Rows from block 3 of a small multi-label image tagger, named by matrix and row number. Rows with one number within an expert belong to one neuron, the router's apart. Each number is 128 + 32 x the weight over its row's rms, rounded and kept within 0 to 255. All counts start at 0. Numbers have three digits each.
Before each expert's rows are labels from the 100 images, of 14848, where the router gives the expert most weight on average: "responds to" is what is common among them; "place" is the part of the image that holds the peak. Only what is clearly more common there than usual is listed. The data: histories of elementary cellular automata, time running down.
# router: router (model.blocks.3.mlp.router.weight, 64x192), inputs 128-191
# gate: expert gate (model.blocks.3.mlp.gate, 64x48x192), inputs 128-191
# up: expert up (model.blocks.3.mlp.up, 64x48x192), inputs 128-191
# down: expert down (model.blocks.3.mlp.down, 64x192x48, transposed), outputs 128-191

# expert 36
responds to: 000 turns on; 001 turns on
place: top centre
router.36:158133090140109106097156133157129068128170138127085108126110047065081203116154145121077134122120114141114131152174135108152187073103149099165109083180140115099071135133125101107139134088152114
gate.0:149101129166127136114167138095108106166136115104032137167116128146133087127142143132145144141092156181113157204093099088158168116088155170077099077122168179151116151104079141149114088130153125
up.0:142125142169129129111181093147108110139107105101082150188113133185114090154124126134120147175142119173161143136110109073149177128105134116076129093168131165162162137076108138158124104114156197
down.0:049133111099096161111129087144127164174156069128093151118128145106101093165122173164233126119215161103138158224147103074079069160086105151135086141133099111132102105087176141157119174078138167
gate.1:116148162084103133138109186130142072172158187146137101078169128117159121102147129152165154138093097119094058101148148121121131102107090148094162141074113182143059137112108154101123182131106119
up.1:118173155097097159151084164168124069143168167084111150107126125099164142092138130160173185137133051127101035101136124073142135099130121164097122177092120140105070152094071120113126167091094149
down.1:149118163142096180106191113128162120131117129099163127076099135150118153162127180150145104152136178102183138175144129100110180060091096073108099119176078114119144126183106160120128088060163104
gate.2:108132188121155129148162125116140109123114143109057112169039154116119130122161047194073171100086105160106101152153125174164113155122131154109090129174155164123142089117046130118157194197189155
up.2:123137160101100102101136143143120108132173060088070151135118114112076153161175134152133149137059121104136149167104095114174114178078172163112111065146137208195117064080086142108145135115196128
down.2:100103125122153097135126068114101174160135151168177106096108129112082086140081109087121134157153153103123168119090126110130080108087157109188116060132062155165108146118122210107142111127214205
gate.3:104139184126152122120151125124104146092173094141113121133084122128156128166142138099131127088140148104181105077087164147174189131133072021110083105086129138126169141103123065146093103138130134
up.3:107119173137097165118172170152132093186109152169153143145045094144119120098076138116169087129130151121165166073104120108110138093155090124110156180125135122083066095116179150151076115131085123
down.3:143096064096131148132142119118080091152098112098132117121084140100072198158107132102055189143165118101124113108149147141175161106095054112123143123156177121126144146115172151130114155135130108
gate.4:108121146107135109137119131147126153176116201171069089134159079089157146098196095133124105124151121136092150097133166096139065125171141097186146138087162128126159156139143125125091059140133112
up.4:151130134172116188124162153138159082113158123151116135135125187174096129125089143127145135151124133119168129146069064111143135175132103160116118083122125112068090111126137127133128190146107114
down.4:193105129092155133123092156116102180171115098107151135151152120111182110178119075088100158150096124126155135076128163117172148170167099102165142131131116126144147154134143119123127106162180113
gate.5:157117112125100124116082107089137174156146127110125112193087129105158176116141168160168099175143105110133123100128121124178199128124151135075052164119166191120118122134093116165179100144110140
up.5:093108167167147137076164115163094071137140153113134102161159144111084093098114086115191185107151165112113116137107156133121049117140092168122182159127143114161089099195103133070082167108134043
down.5:159164162129203093082149123143148131135101110178123160128146151167148105098135101120157147169126150150096088174157144150130126134120077194114101143146144169094102135173185171122091132142161188
gate.6:122168105133154111175182162156152132069112101154133098137119123083120091132123102111090131086088143182099098081107176123075073150068123176162110082089120173094132123170162124130133098186115098
up.6:140151120156133128135176170173138098032121084153096107161113142125108090142097099119107146146082166165086138118077153114096095149091157151118101088091091183110136102166138153158121122168169128
down.6:115137100127110151171164167117110125098173134110175130094043115103115108199076131141145057122152125060139137125139107089118094092056141112104162105113088131162077081185136120064090110109112152
gate.7:182159145158144152152170152132126134143136066105124128159108152137155134152139089144103148153114122164192124142087114114162171118100154102113097047122146211122145129082101126106157094113155091
up.7:126112144158159132118095142121111131142106160164177165099133130114126102089115144127122131131149156096121102064122192150091100155114137149079181162159140112104123079166179110089129173149121151
down.7:143174119110153161096087212187121133066154143142095176135123111119170116083103066146129176133117083131162110102197126131174155102153101140092113159121133104078110125189129115103087071168120211
gate.8:104115158129166081110156051114124124142120172144158131122063167107118113174036134121120052111118132161108108085184175193147162124084111073188181127129083115150137087109154113107135163144200150
up.8:191156094077101138121123143092183098117138063129124146130167080091097135120210182140138171177149084103142153162127111100087128085095109187106139151135139117156089168099112183125181097112125141
down.8:116166112141121093127176150118118165133174153107069125144180111089171072089105137098078162160145035184140105074186076159122111115206147156138117138097156137118162125124125142082111096211156163
gate.9:139151190146107079134110187166133141138148100156178104124176138149119138181147115118153159106041097110133089135131179142116171125094155123092189144122148145161131177123110098145155083173122146
up.9:054123053137126135081131132127147126113115139159100155115125153159159171125083100167146049073117153107158105164081077144131170158130131120117162118092124064158084080064161203094129144097148123
down.9:134100146115109098083151146110136170118147129151191126162091157145130074143129121131113117087136129110169103106194094140072180166119119054122151095163143180097113087133124121150106113156120100
gate.10:105060102121154140139154169124101131134105151172119132173134174074110159127148113107085149109168168131101111072151124129119088135111141102157121132108134161107194128177101078130152081198127077
up.10:128132193127135132107157161144156124158177204163104179136185166138146106107084098116124153116115123105142123090122146114130134162123116161145153169109118052072120104137132047107076199111160179
down.10:073116094135159104135158072078100067133148172174177140159135099108053141123147161154146154119049180121148180154208133053087105147120099129130152149200141102136118114179191110169118112157159092
gate.11:130134113191163122093129112102097145129126077096171130113131121145152096105099081115126071154147140116163085128122107189163177084100206163133147130110093118124136172083149110110134114123128155
up.11:095120131064087151097170149141147114172120188180089121155108109146121111168120194125147155100148163151148157124100180033128109189134122125128090101119148124158141134199113135159134157110147146
down.11:137156149176153128090137165128161099182136192168078144146124131135127087098130109153140096103087092167134149092141094109098117134133172097140146133179053126132125097120155149091177108184117106
gate.12:080108182121124162150156147202066123154090161186062126186175113105167130113082104149171100103111104131116156125138138130069135176151195104130182135124149070100120111134092093081060135134157135
up.12:100164200077117177165154165187111167114103130191063139150181097087153148107114073169166140097103121138094120128140164158089160156121174138142109152145160110101130125108100102085069142089165112
down.12:163108127098068098158091132137139103137124129176102115128095137103110141064109100125177124117171162122126146132104144155113075083051131159132175127161102121140092132167169133155068166086094099
gate.13:108151144146112139180116181174139098080101103136054105131115043108117136103126093111087121136133144128116162185061144120148073155140177201084124163154108157087174171148110137120133082114100156
up.13:113131099121161136073174060101119131190135130109157133132134205141149153150121189135153144099122122137116086094188108166129210124166070057145141096106138122163105119125143090147128216118157099
down.13:124113108148155125081175213126075076150140184078084168121185121176122154180104141141114141127130060120118112094157091124152188129173158121077105096118141142156138121068146159108145093179121102
gate.14:125084160104184151104115086062121139160136114158084128147087111126122173090158159095137176163081151112085040119179140171157147127106107097093054086117180195183147189121149124164121147156146130
up.14:084088059100100146117162140085133103118123120116104199112113155112076147063135153128079111167110116128100140066152095107124115085143090106134119095085140113114076194155168127156138141133096085
down.14:165107074124122118146140130121070118109139114123138128094043107113130124140159140148148163125173164089158065105124153127078137120070145193117167105138151144211088163093084193110169144157156072

# expert 37
responds to: 111 turns on
place: top right; top centre
router.37:148095141088098101051192128111061172173083099114205067125126078111143178124124090128108120061091160178153106112118131100149149096128147110084134148155148138150111145089162105152164136111152105
gate.0:150099171127125157138097130114083177133101107098116079098236148146186153163170127147097129111122094134113092170186161155136144111119178148082134140082146123128138038141043185109154121163158126
up.0:132106151111120097130121122104103160103095079097200131118146153167100099159133089103062118136119142159186131157115164154150153175162225077151096073154131148127132085117194143096132081149111147
down.0:148225150070156151088077120092136148111164161098124103073097189149095120170127122117134163083137147117138111145133139141153152130103148143120055061065151173132125167090094152096118125063123135
gate.1:086122142126129082105099120093184101182086188106123100105102136117158061159084066127109121091145106125135099103189128107136138106139147156088125132063054143116096144130124136126120118112164180
up.1:101129100133146165148176087112080138103168086113183157108161134128126170088135092105133114178168149145154140166087094160104101187111101117152159118150151141106167078134099110133133131159042052
down.1:150140108088131108133068098122147255151160137108130110105110133140144119133122140159129137104149092160127131149140159157126144092136142116082158109141095095183112150158070108111162080114126094
gate.2:110088153147125155181130125127142126177135133079089143176091181169128159112119135173155110170136111185140158100175096122101091106169074184089093108129169102112122111090099065137135131076112111
up.2:145117159166126105152117154138160111155184086100115187169161145090128155135184157187091119121169137099162134123168102139065177155117098170080124119153142142103132097058102101146153175046126130
down.2:128077115124131234201156095174137106160145058134148139172162164047107137094114114127174121172142097124094097132131094101074069156126111101143142156124179126132135150142083149180131169144127147
gate.3:125122172142156100126185151131158120143131154119114128156063121128131120113123101120153066099104125111091122053102154123122143137169075207155103140103177111108107192120172051137111118151157073
up.3:121124124107175123100149050100147103118157161089093118150116132079110065122130138133136140121163119146097147101151141144102104109074116135068096108094111117134113119145084137135114166162109157
down.3:115182173065140137149140151156119139156104132089126152134161171178109137131084176139078097178130130111125092075139138108141099154105078068106102097123115119152121165145141141159122084098135093
gate.4:177134139157118125151155114109100078137108132124099140150050112134111195171159125179077159075154148146063100125106084115109146167044112159079104123124163165092118107137094167158168182111117083
up.4:166140139127126095150130137117118110139094136097083110137036106110099196164163142179098106091150149162107137103138109140167145128075142150089066127111209205147153189111071144177161125089151107
down.4:185128118120059116151102086139097174161148141130103162125158114119156106161100115117138126214116173106064094235149087146133148112153150052166162150145126157146104114151107093128112126131110076
gate.5:151165174047150125149098116077101193129139109118125128114129101120144141139150171091164055180094093084142116047121119153133174089167172141134071066108156124190129137094129135077173071036161094
up.5:134112205201185107114121111099141136103166084102173139122115131076149168188099071114070104097135129102130118111095105189140161146108098083098106125152085138097185166166169142137145098119187143
down.5:126091093121087138101097149075123164133128091121085106131143098132154199097173201143148139164094146135180149130096136168148131109101129160108143110164160107146168138154165098180110032124183140
gate.6:164161089114154124117138144117129153156122117162158132209068135094113201091159095138120096140142113140114100068160172123145116074166146149175090148117104173164158110073075117102119101082136098
up.6:120131126082156084124083114165130160134121131128141124141180137092152170131156163186144125100095097119118119158138139120136172150034139109080157133134082098147107151131128103139174149111095092
down.6:100166083128111114085151061149150095140117099083121125166145101076163082134177117096122076144170121162141123154137071084145114094090103114117081153121178145091180133128052151117084109118138113
gate.7:171097133094140093150113155085167139111201076075134147110070099146114129161195120117112177108131160096192148126166109129175103128151098103115142153076172135114118136102103135145169103140123199
up.7:133116147120177117159155161169136102087150140112107185150109129154080140128117123112109144117121199130155136134132111164200110150120104121124125081062161172081161132115075120159172119165135185
down.7:109178125109129109147118130160133146100142122113142204134159169161102109108100162120120083176116144165100181165162133166137122157149152118177128150070130093206128136141164097103100140169094140
gate.8:086186058141156113134158139102098150098162144152143202143126160121141141145151080151135139111102146110150045105068119143127121152141105112124125104113159118138116109095139118108121185119106106
up.8:184033127052128115153083081115141096098141134083144102135144135087154130161135125063087129161107083147141152169140127135135100107154170124095175165138137173154125129169090101169147035135154162
down.8:071070139193082170132148148112123112162078172126187072105116104160164133132154158159160111089175190070131081148104147151108172102136148117101158123171124097080157151148136171122128075121140176
gate.9:171141183136119126160134093124087133118100101113177107157181129142132157118149075110135094183124124166081044173104164147184143136115154114149090078090120160155138146140103125112143055100147065
up.9:143148165154151116162090111088140144075108173087165070149047108113130177124183116081081081136137157178100133140099107143161110122167126170105078087128148195121139176181083168162157087062169092
down.9:152131131145142145117192083141150199131094152107073081148091123070215160136127138154111094103140156179139047132087086151105139112119149150139100150163175156135131083140075163159123141155117089
gate.10:118104114093145103106100191106088089095134186101127182106119080160089128104095066161135193096154129095141120145116145108169078151151168129146097112117110142145153176181128125134150074133055155
up.10:139181119207161104108157124142189138157119169169140143119089139095134123071079132091135089116077149081110105099138095117132110136138112115176124122098150067109040143150105180097154194129177109
down.10:112151110107145101145090109105099136054165077088142061103156090139139165140116125127085184098108128049128128112122206109150091129130136138145194183068103146149157081138112159111136116086092125
gate.11:118106103140173158154144130093135122115146119098070107146125117103152121173150138067158107204071160174156165169121091146128150190150113100117007141150152171106146153149087133166153115166079130
up.11:129077037129147135176147168135183115069146096128047173139092148179115144168160090134062094107072146153130172123109151105145095133104086199137071120142173111113132144110135162144132083067078142
down.11:098123114140171173104185148080131155073111095088115098142121128121171093111040132143152088163140115074170096122112141122112113124129116095125099141081060098171214143164160106102141219109094072
gate.12:123118129181129122132144089092130162132155137136158106173152112109126089101146143106135156155167168169104116150136091122082071125159106162139135127146166110105067112136102159174113176174132129
up.12:153144147108130148133127177163102052141093136118089161086068135151139172134112111177113095075109067089146136105148168123137181135085125092079119148107102138103167168113129123077127109080137114
down.12:117145146131123114135093123115145111158137172160103133092099071142055191188200151103126052163132085080125130115104061101114181127156125093091103177074131144145169153070168117109110063112115178
gate.13:204075174159134127158139145175106130122161118128148210090132132139164157121125060146119130060183115098160113108150158191106152201138135073067122189122139125115200186113145074152095080116141116
up.13:059107103153140169122150105106115107116111143162097136185083179150109118100078174110113125155097145200090099140099096105151067098159115111209156085122144068100064072139090121096143192170107146
down.13:125099153087157138118155138135160188125143119163133115122070051125124147061159131119114104097107166146180187096139151135095116139210119158140132107133181099116165089183142123100151109174116131
gate.14:122127145086129138180181160134130117124128165149111131146110101123136163114111042135131145137151113149084150123164129108065072137166104115151118101110159155097149143175111112181107046119090166
up.14:148163136093154140201135118166076144127146037066058167172094167123132152114182092129059072141126147134144079113140169156079133123107185120177111179125187184122182119144119103123110153134079130
down.14:124151159166188093120113098130147115109159110072140149064162128095183130102102118126165131137093105150112078177190144126118093121151098174143079164132210128103121096117052150157134088095142133

# expert 25
responds to: 111 turns on
place: top right; top centre
router.25:119109130106105122104110119110109186124091094103214121149128120133159113076143101111159096148107149125072103107109120124112159105110125129097097133099127135133133119135195103155152171116074158
gate.0:130147132136122087167130105128078146129123118106137101090090111151149163120176158180109132122091117159099048149113111159208177150089163172074073103171120131162157121115069159162181112137194155
up.0:163153229166123080129106123124095136111118116086116062131059132098108158136118084181103099116116101164091076153113201192186160121121187158102113060148138152135198113166083158180175117078193122
down.0:163129122181089162144171139121090120141105171159077118162038152094108140120131094140096109137084148139095065113086120126143080137133151125140114144138124138146086084137140122143140136177081139
gate.1:083107100167118101087057114099108137092129078093156127174126166092152089126136133150130200085163153103130124184169148152101106114089157147184152122134140147066128143188138123194138080135107122
up.1:112075107139113101107075166150152076071105078108169115105154154139119134108152101186114163128142173136126139144121192133061071155112106150177132130116139100072127153165101137208130096112131150
down.1:146175137104160103103119094104117123179078151147108139169143112085082100131160103109130102125064067124120162151111091120133110144079119174109159166145122218119138091172170112124052109129142104
gate.2:171094224155124137161149139132106122112197098104102131108168135090146141120089120162145122117156110128134141202122140136120148116111137085107143095108145140149134168096098109140148187116115154
up.2:165141106107075156127104158124127101103041092162112123133122132169109180147159093132108084149147137083116160132117077046139165108145132109145111163127125130169114095112095159109122126102122135
down.2:115118094126114178085086163116119172153117093129149125133162085124119125147123108157159177134135151155162105140106095118117170111104125153107130141076185154134122156159072098082161178113115081
gate.3:166098126175122170121101102115138161116155157115111089108177142078133124105143121117075134115177112113119090226117083105108137112134065130160098142160160130119079147201068122192123115174170089
up.3:171083115069129129065111129115101164159102127148098116150125150096149175188132112145159085103126116134143134136163143118108164130113102160155135125142112085138103119153178171109117064114109075
down.3:149148131094121162108104094129135134117124183114065111095121117166128117092135141109147125197194148128088164152164115128137152162081139133112152094051116069161124090095123104094138159129135132
gate.4:123102136119113148129101123034129130198086161084145059190093160143106154166138108076094133129125195161068082141141092131167089079159107149190105068130137176158121153189116153128147135147161080
up.4:191180131130093139112111100065117111112058135153145092181059108082078139123132117075116191147125116175100079116136120127150103076145131109140116075113126164147125144185059159152181116074121099
down.4:173126118103055106123114094101129161204104150116161084146128129139164125087169136116119098147128179133120124131113149052136139120127160133183130169160089108189113107109185069145104060128113131
gate.5:106100163138153128137113157183059138128100163171150099160152121104134111126176120127080110063128108142112149097124148167172124169155140104140141126151102112107182151178109084174138103109119118
up.5:125142098068129127111150061080066162146089143161105094170084126081148166107175152153176119141108159167042065097131102139143164104149107075203096109113117126162093139100145131139153133155130052
down.5:151070145107088138120143128124087141159080180116116111137121153116142148155114106156113127156117099152076071109149172105177137149136137179154118126092172121218090107124094140126120150162193112
gate.6:087157069138144113130142105133161076129155084101117115137121135110072146130117142102059133159129167171129149132107101105121087124110158184096125113066134143093153113111093154119111065124098139
up.6:153108170141097130143129102091102167169109167155107127147138146177186142127093077171166105107159124116091090078163124138128209114153119131145194127166097115150112146143178112141127185140122109
down.6:105084112136132147133159097188162162063158123154136114128117154085157124099117099138174105093155116102111134087170068135093096099084094057094189101148094119117108169203192156094136115158143106
gate.7:187131144132118156141155078086115114138117044132148136152119106204134190111135154207184112121078111188106136168132086123102173128134185157139109136115161159092102131047057159096110144142121106
up.7:147113172079137124124077168100089158130092154090117155137104075161137107134215091144139131121150106066111161148139111106096134080146146169049099131084167117117087160124066155109137099057147111
down.7:176112171145056135156114175133149161142112110083092172112124078115161091112171160150102124099109111159118095150109120127134158130140123154129192167122153082162062143082149144127086189108142145
gate.8:187065141117107098161101173134122060113088131077060095116120113099150131149143075194061138106158097133074102130136156155152075087114062148095117164098084154151152172180121105140096080110153063
up.8:086052122139137185148134103137144096143090183120143125219127085128110125126142142130137158105127182108106166158146095102139059107170124177143126209094159067110076130142121147137106183133124131
down.8:131125128084149118116102121130122140174070127166125143159168073124126137107136139109174130079133182166138137114118117158133118159163098092181154147246192118114082096120218122194131158103132072
gate.9:128144133180155100121159110147122144087112123044154113110110168132162111112058128141104059076147123145148067143109158133093106190081123190169117104208098078080124113128142084106131189089179157
up.9:140144151119135121136124114154109124086094125127138137166169126116124172096091094128135069105110103099106114146081151146094081145154126134198195089146188070102154068129162093095089209126120185
down.9:117170057089159163158165115095106123181161133101119085104134064089130151115155084163136131104143134166149137165151138141104120100193094152150120160078179097124083084119142130161109126099112068
gate.10:082110145093141062117161104130155161109144081088142132171109153098111137192095068133108128119125083147075124090145135161070173181094142160128090038123114179128125116157102154144153087131126124
up.10:103179147146159071138141132139224144105122151084071134137113118121083136129123063114079167137145180157074146108123182119113140128120149144135090103121142209129118175187087127175105124087132098
down.10:153169140133139125141146123150125161178123148111154116114083130087187099113166078114106114167092114137124110104171150154159083098185140160116146120157104194144121082104139107121084152094112165
gate.11:048099148159135123107163129191119126134111210170124132129194151153128062087099167123138162130123173205100124127131131078167102152108146124174172169143100073126150085179140101089109115133102172
up.11:206173141120085092149068129087127112118110102089139099060062101094113175179149091132125098121139074057143110108128122183096186117148100155088111076145140193132124199134110146157148094127172066
down.11:117108106145075123111114149132156117119144182116124130123126175059115089120111085115127181133192106149107172125158137138070097142117170075091140133084123190151082152096063097098108092148150153
gate.12:098065142125131198117170103082132164117159152141164140186093151133106120107063181105142180113149133130153143174112109131138135100085124088155106103100095151114188123122170113129109200139112109
up.12:133124117133181130116169127155064156103129117153124134137106087158151157126130145124149071083117120148124143094114152152045158195139095079098118126151143084129095100092109084129071181125121100
down.12:107142122135136140123147140075088114119163163127089127170118149166175137133132142129125095095173093152121143107140138136106099097162115105121199194155107111140083152084195076117133131151093150
gate.13:148143085095110126172027143120180158104148169144128135095186040134098138114172107095133174134131110090169130117103131091101097109190107194140140151067151125103088158141143124122122067149083136
up.13:103122035158108149136093128116159111124151135149159127109211125159095136129175153098126166152163176094137112156117084083113076125143095167152180160120138095113060117136151115116162111156052115
down.13:115072169138134159177129086125107182137140123163095142139083137138183119073166148157127104126108137105096070120127164133113162168087163070164144143216075173146131082145139153139122144105156137
gate.14:120155085127147162163137134148168119119129107099170118119136141144131143152112166103114039151095059112119103110086117092126112128142181203096072089102115171140145155122111160068174111125132118
up.14:107118050122146206158113116111153126138124152103139117119136116173131115130071200088147083193096109131132085083067133084099085106137161165150125099129155146092129104148109180059138150149097096
down.14:142085126134132206155097164134107113206133118123059163081149123144044155134164117152127150125065092133160159160140167101149130109158135143142073125077157091188078085053118129133138139099097123

# expert 54
responds to: 111 turns on; 101 turns on
place: top centre; top left
router.54:088102113113110085070199105117110140137143156114137131117081119161159147133154162090164103109138072110142061159105180093127168101093155059129158137187151143138171066152168100088141137091056145
gate.0:131133174067147155158182128149082169125109145190111145144135107117181171107121107126161085107102120162137119080132122158069113143160120164142124122186120096091153180111118093087084143093149049
up.0:154070106185114141118099118089151125123098156105138124073116135123130094133123177146119165144117146111118070139165114141232134096152092110111125149107123156128148161148104137150193124140164132
down.0:126131084145144167100106106081137073115172156097171109126126075135150157158054140086156122111127088120123172125140141155195143100117178156119120103062178118120099128098121122133156137191161161
gate.1:105163147161091155160046147116170062143130138079180121178082109184155107155110067150096150055126113105158109136113108080175170173131143159090114106173116142106144212176136130117122097080165128
up.1:139088119182135142103171094101164131182141129150144114112127098123128090106165122094133155104111109086161126153109190165111088066181130154072172150134108089102073111106140118119109107175142174
down.1:154107129143064146120172072155128167149185092128152177127079101134091096122177139146157166189147104125205161152057133143104115197229159146191116090175169142121110146127137156150111107154145144
gate.2:137096134122127197206161127143133189200155126125136117139145141129209149084113142123167083167132086118142077100116094162115167140133096113091163134155145134141082116096093131037079166151150104
up.2:155073118115088116119137160113184099147136110078075159149132109152083093144117107108152174119157152072123154193120125081083120098091105192113145172085166140149082134106154147166079122186099190
down.2:136075125140119090100116136115138093085137162107144093135079082162169045131067119097148154099156110122165136157126142175145088078160091117158157159151116099144096129184103131143119156146100166
gate.3:046197134134183132114120091139104199120107144183115143147125143100077098083105119131114174082164079144062147113144150150080108176110151098062142106072121100060110142094128095104124153080148168
up.3:104185128137137069107143139105130148064153113130116104171163153146088095133139110067092142151112177164105153183085060106159118188097169140105125081078093136103078101140067146113142144177122183
down.3:133179133133102172104118115180129168118131119123067161150173175100103147127079139098187161174159122122141208153154167185125163117118172194119117124120130139146111148139167089157167134121105128
gate.4:169147061126124108131137169104102112097091102082139112127091123161111072138098123146107186102131162183132085111133122127165096148146151190128174152071122182167091135190166155134217162136115182
up.4:141164073153135111122150172155109115071132144138148108190185082137198124088137129129112096084099176154116072108078122095105069180093170167105106178166191169130076116163107149138188103160104111
down.4:093141118151140120118090128061104108101088136102083140117095139138098166173142094086110142195135161105105108108141164140161151087107105119132121139121159156143116162165144114155151098109127157
gate.5:126199144114126081161112183135154134108135151119181077121145062162142112149140135064085127154090096071162172089127138154203158094173173183146110134107117160189133099110126108089185053140131178
up.5:121054131122126121150145134137113121145116157093055163182119136129116116125099134155134119072143139182124107188166156112112136169089095111146153163161131065074119130150105113169176171104107078
down.5:109109098156112106133147059106117093163137131133136147134081158154083141094066216106093110110134161104113143131138144110157103135158110069121193129189100103092135099111094104127169148122126113
gate.6:113170170099118141102072159166158160125165163109128143151109109090109113096130103117105144147147113113129160158106146146113119174127161146045118123090142121101068126097135125135161070095090165
up.6:125103112100118133159183113125107096148125134165152149122132088176170169146109164090152112083140177135115146083156146124105157084126091083193156153137108071117180132147192085125058158118150116
down.6:107141100178070146140145116109089135143153161148158097073079135102156114134098149196138099148116101146097079105112163173106089123092142098133154153142064102135145126125143103089142163126105113
gate.7:123120159129156136124150144136105116056172138160132101153202119111132124108106075117128124126196058142123113123113107116145103158132172191043159081050129142111139205122139098119147083137062116
up.7:163093108158133139136128115113064075096155133142112086172100137124117161135132139179121120098077102170184196066167134138109139104110120111103137059077178104156172106091121082106136151091071050
down.7:148138100156124143199123127137136198103139098160063150127153118152105224124189120137118095111134106131103103122117073149187163099127147153125150078133107124174083150130115183105130143135143087
gate.8:180146192100076119123085138107119083133107158126139146142171104156112159150176124113087114120143071076185140152145064165208145136141088183067088129100167193163120150097131125153114116127169097
up.8:138136111159136218173182104114131144118139067126140125136170123134164108121104162066155118147072122150107094122119135157058148101122125118214107062147131162090138091183125120126121114125104110
down.8:116096135136177150129155096125118140113146160153155121067160087104145166194102124127123110149105154136163166072144167154071125140159188148125148178147103118128095121131222142090112147142216082
gate.9:125172064098102147130131116103127103131071119124104097150080151111086134165138142195169120149079082120119123123178119087103125052109109152147118127102084110137120119136131150091176142092132099
up.9:150137094110101163147135137107163109128105084131097107130135139125110172163172136149152093168094093102117150145113140105113112058106120156160076147117101152148099110131116180095168078083114087
down.9:136210188161093131139111118130111106098123083107137110149122167116108103094104122149112086145104141167119152078118123159051137135056185125146178133176133138116115124164095131138141089133192107
gate.10:116169208136073152186093147176133139116144156163108087121135067137151131075114120097111126136145133116127098160073147129126089116142190161154136155133153094086083101160092155078108131086113134
up.10:119081146102166073116170159091123137114195082101142202149153170166139143144123102159122138095088149138197179127130088121193167193138102123067111066124083164164160137083133116182112086159159142
down.10:104148142129159102125114103120180081144124163143187135134148192186146135085150117146119118061153121178151116173130132112206096161137152152138106086122143112124108131071135147171174126142083162
gate.11:150142191138095137144110128140122148131115138145086158088137118072110147111117076162147184057182040101118142135198177170099166139116085128081119158116152106156132199115095074176106118130194156
up.11:108109039114162116099168094157123112093117094129135099169128165158084118142146251127145045183125153175121101108077077098109066096116181137181125078119158099107153072106153160114190102117092135
down.11:107198174150140110121131130165145190113119108176089141126117129112106123134122183142170211076177159102121167134108227104141140117120129128071097100220136101126121073122106112146183125147121099
gate.12:165070096131141133147105155134153091146053138143180123100047144103140137136116162198089100047147088053128163090161149128082109115125105183151117143145154186124155200160155103164113148099158093
up.12:107090175133148175144066105089119171213111193108167118113093099081108154120140085132129163093171133140072100096200173194115099111172126147126110124119168144114153169074099135131079118114215151
down.12:094089124116134132072112142186089126129175107133137194097112066126147103084114113188124145193138090180133056130115139154106128110129109100112140170170135180140090133111120093217124171151168121
gate.13:085149163113103114109123092102087088152111184085087081148067105122120123097115149105125162086132129188068122112122148095183120127122078147160098105123083152124134138201130151163078139100114136
up.13:136141154086122133128146152097166181148157145108133125117155103110110136110161101112085109103177091130112106106092116124178118087170136128108075139162087130141173187132107146138121119136161103
down.13:143194168162067114113110098153075187160138170118094093105140173086135151121092094074074126168174125088171154123170076157177122130153182142135139133114077122091122175107200105150169079085116110
gate.14:169157099134105125109075148128125116107141144069115097144113162080143105147187107177087151128116099115137098189140109086135090121103133141075127123081145169144100169154080113162183103123113137
up.14:129057134127118101075078145151142143131101182153075140127081146118083168083140105157117223086124157148105157120158123074194085139125110119085164167090106106183115123175142082160134122162148123
down.14:118080108111091112103082153151127108125107135170110099167157109101113098097143130101136193110151093148167139170128120089067125134130090157170163079174150153128147110091144141118085080129077139